{
  "arch": "resnet",
  "model": "masked image model",
  "dataset": "streak pictures of flow and ridge fields",
  "train_examples": 97500,
  "image_size": 48,
  "crop_scale_min": 1,
  "horizontal_flip": true,
  "translate": 0.12,
  "method": "simmim",
  "mask_ratio": 0.6,
  "loss": "l1",
  "norm": "batchnorm",
  "activation": "celu",
  "drop_path": 0.2,
  "depths": [6, 6, 6],
  "kernel_size": 3,
  "stem": "single",
  "avg_pool_shortcut": false,
  "widths": [48, 96, 192],
  "init": "lecun_normal",
  "residual_init": "zero_last",
  "optimizer": "muon",
  "muon_scale": "original",
  "lr": 0.01,
  "momentum": 0.95,
  "nesterov": true,
  "orthogonalizer": "newton_schulz_5",
  "adamw_lr_other_params": 0.00097,
  "grad_clip": 1.0,
  "steps": 8300,
  "batch_size": 512,
  "epochs": 43.6,
  "lr_schedule": "wsd",
  "decay_fraction": 0.2,
  "final_lr_fraction": 0.01,
  "warmup_steps": 160,
  "weight_decay": 0.02,
  "adamw_weight_decay_other_params": 0.05
}
Rows from block 8, named by matrix and row number. Rows with one number belong to one channel. Each number is 500 + 40 x the weight over its row's rms, rounded and kept within 0 to 999. All counts start at 0. Numbers have three digits each. After the name is the row's rms in percent of the matrix's.
# convs0: first 3x3 conv (model.blocks.8.convs.0.weight, 96x96x3x3), inputs 60-69, a 3x3 kernel for each
# convs1: second 3x3 conv (model.blocks.8.convs.1.weight, 96x96x3x3, transposed), outputs 60-69, a 3x3 kernel for each
convs0.60 100:505515512484473524526542459462460473446542424496504480434436415549520479544560501530549531524498456451418440566532525496508505478512547480517518496489583515537554501454440474472479473521499463475471466418418496429472503490444564507544543535483485501505506536523500480505
convs0.61 099:538503519566456530497474522490582497499476587460475403419544516509548603496502505475482478518499495458476531503470585503478601578547550510512478519474453526464507468484448492488497478513509498478551420526500465464450464462422519464463577520543507503488544447474560553492
convs0.62 099:491509446458568526494522480502503452479437506546462523491475541496499551488468556482439473479516441505594465488477455531591448450528484526484471516415501504543536487490592477536534494464497477574532489554484463509499462577609510551550480515419434481484482491515541459494
convs0.63 101:512484479523515431489495474495474479574471478571553495505496459615510475584549433415424499414500557545517533535516566527567546503508503505506478507527498498528539481506522486484454505505497457481518489469516536561543517535483504470386493430428504551569476476522431503497
convs0.64 099:525519502490395468505462489478526531497633493401528565467435552467522590509573601535499486498475492539436494475484530453439586524498580520527503470528499498488476477457492454489496457533491541489504527560490443453539481427474539568469507523495459496462529524429533562514
convs0.65 096:556500512512492563498470519473513513440447484484461476564527519451489485472460525476471441492482442535584486419411553433516498514505458475503524521555511445473521446486486459498475457496488508506504493512530502561522577500473475493482484515490573517435525463462519476465
convs0.66 101:523534450539509492514521513502542485473548506415434529491497475484462496477506523521562518455497534455469546443494507473495544571564573460509534478553530532550544487478470504534544511483515471482469471463524456440430514511564520514514489487463580513491557545495551481479
convs0.67 099:466519487497451508450505495497439482500461510609598540558608614443536490481431482488543521488546613440370543472489518505484498487500461472527524458598483468456466516485492531537479535504475474479488482503516500475499468505486449472471507536503516485506504476527520604485
convs0.68 099:512522556489449502468481483492510447487550456475442431470530537511451496488477489458453401485469393472532474426473507482548532508528546494566531464487536495514528504514484447500531504478512474479515516516482529505519541486447537484486480553527568512484518491423539494480
convs0.69 101:542511489445510509500568479466525506501428595450492640435426501549533511452517474478476441526505485497487409462538529522522577554428597544537467533471538501496534517455494512470465438358549493519490491461507559441446472488506538456542450531555514461523504497484532476541
convs0.70 097:553489504541371500497396475541509568498496535443481552508515546476603495481493461481493494562448556461545584506479499492550494479567521508529480477527520567539535485489463532577543522501486492497497470451547457504494539527486564455497496447461530444501471484533467514509
convs0.71 102:502495438528539551485557526505547540487546502477517483518438454576485510551493543499489517453497473529606569570557532536578482530494450468429481533496536525508540522543520501505489506540496460452434458442444545513486510494522557464426488494433507488526480508515442480485
convs0.72 100:507492466509514500543496461491521512474477487505469496393450542527560503556502423558531508545555510498518500463518526500444471485454457557510474472528471474474498476496442460477523471497514505466490479477446558538422437455474537526592558503632519500502587481486470509547
convs1.60 093:489610531509539515473454478574560539556606519548538568500389462490490538466518569465480558509580558544562555576494460468463473461553554465476493483493575441427460507528540492504540511491556504467423471550525569555527463471551490485487523528547555546493452477534538515515
convs1.61 102:535537551579552549513487463507542548494456524502441484527471474478450524420448612507496481522550529526526495486474483421475503474486578465503441536460454533556499469467477466553546462545517513517563442518518444455425504500495569569532523526580479570505404519543451532476
convs1.62 105:552531466518567506558457507467454520468510494468498510536474513427557505430500526450482487451554483468433430485493503516476460523550463525436509571403498578505460471505551492515578480462426466510524514501502516501520477544499554600500564550489476489540467346507498462418
convs1.63 096:541490483392455505513538487507496471580514454545508534549544484528484510504498607475492561525463523527501477508501516506456544519480530491521482462446470457424466530523509554521494550500514455474544523452452522466472496489492445488551467522520514492531475545552496525557
convs1.64 102:517533530539438503501450528496424573470504504455518542441459466397512539468554477533543517511565526530511599461496512442513512497552500526454492578519518542453542473523536481469523468549484455554520483536529478450457483524524494501550485483475453578564432506528509487481
convs1.65 091:441496611441529502432477499468530540491567552510513493535517498495508510522473494503573540461494507468470534541500493478533508461558519477515512507444470449455524493557511511483566512531507486471482516477462547590504501549483520503444445518560479508562535495515481539538
convs1.66 095:526541507522504516547471498562538554558547556545498499505526481517497559523538550484461509490468499582551605486464528482495534505543528563446385505446455511468516425510503504484490535499556492536519548530536462489484503500520500520556464537432513482531523474611496503556
convs1.67 101:516507532441510538462521525500457419535475453508524500533493536524486541411429477501478475526408429498586502503476459470488509495542448533443513509514537489500496502457463558460440535518576508541511467491597468465517494469431532455489531523468543505470493548497544503473
convs1.68 088:481545560535483524531515549473552566524532546511503551460541498536423538516556543511558596428541493522493542484489532411541492471573512565504496479474501485455510491507470449475451510498384466455496498461525430433508497506442453505501431441547507492518517512501468483521
convs1.69 098:523465499474526469527530459429566496423453471443443559508474498559449509521519475530513525480520564514535429447493460464528459459463528496499524485462543532525460477447511461589547478566432527469457531482499526441528478439434519490514506465483505545538467590464435472495
convs1.70 105:540479515606449543482504499439428511442529480444459519526553558507492535511474508527473471496384491506464539476451519529513398528509491500487442473609473532483513508453484539460524509486622496531543479428631516527549478480500513498494457516524527516553528516485484528506
convs1.71 088:487488469530499483522533497489494573496520496489517599561457473463439507496567534544604563543497485523520488494513504481470504509478499471478499442450498535558538512543512503461546417431508491481435486496517459508505471526481492474530519491519450507496416471530472440541
convs1.72 114:559457456514518495503438455509476453556531534510525548535483441518502456462528486504484535473502504500531518506484455461483459459457536455513514562561485568542487479538517491562592546435487519438417493481473511523559508400323518509477505512561525478472427486465493533515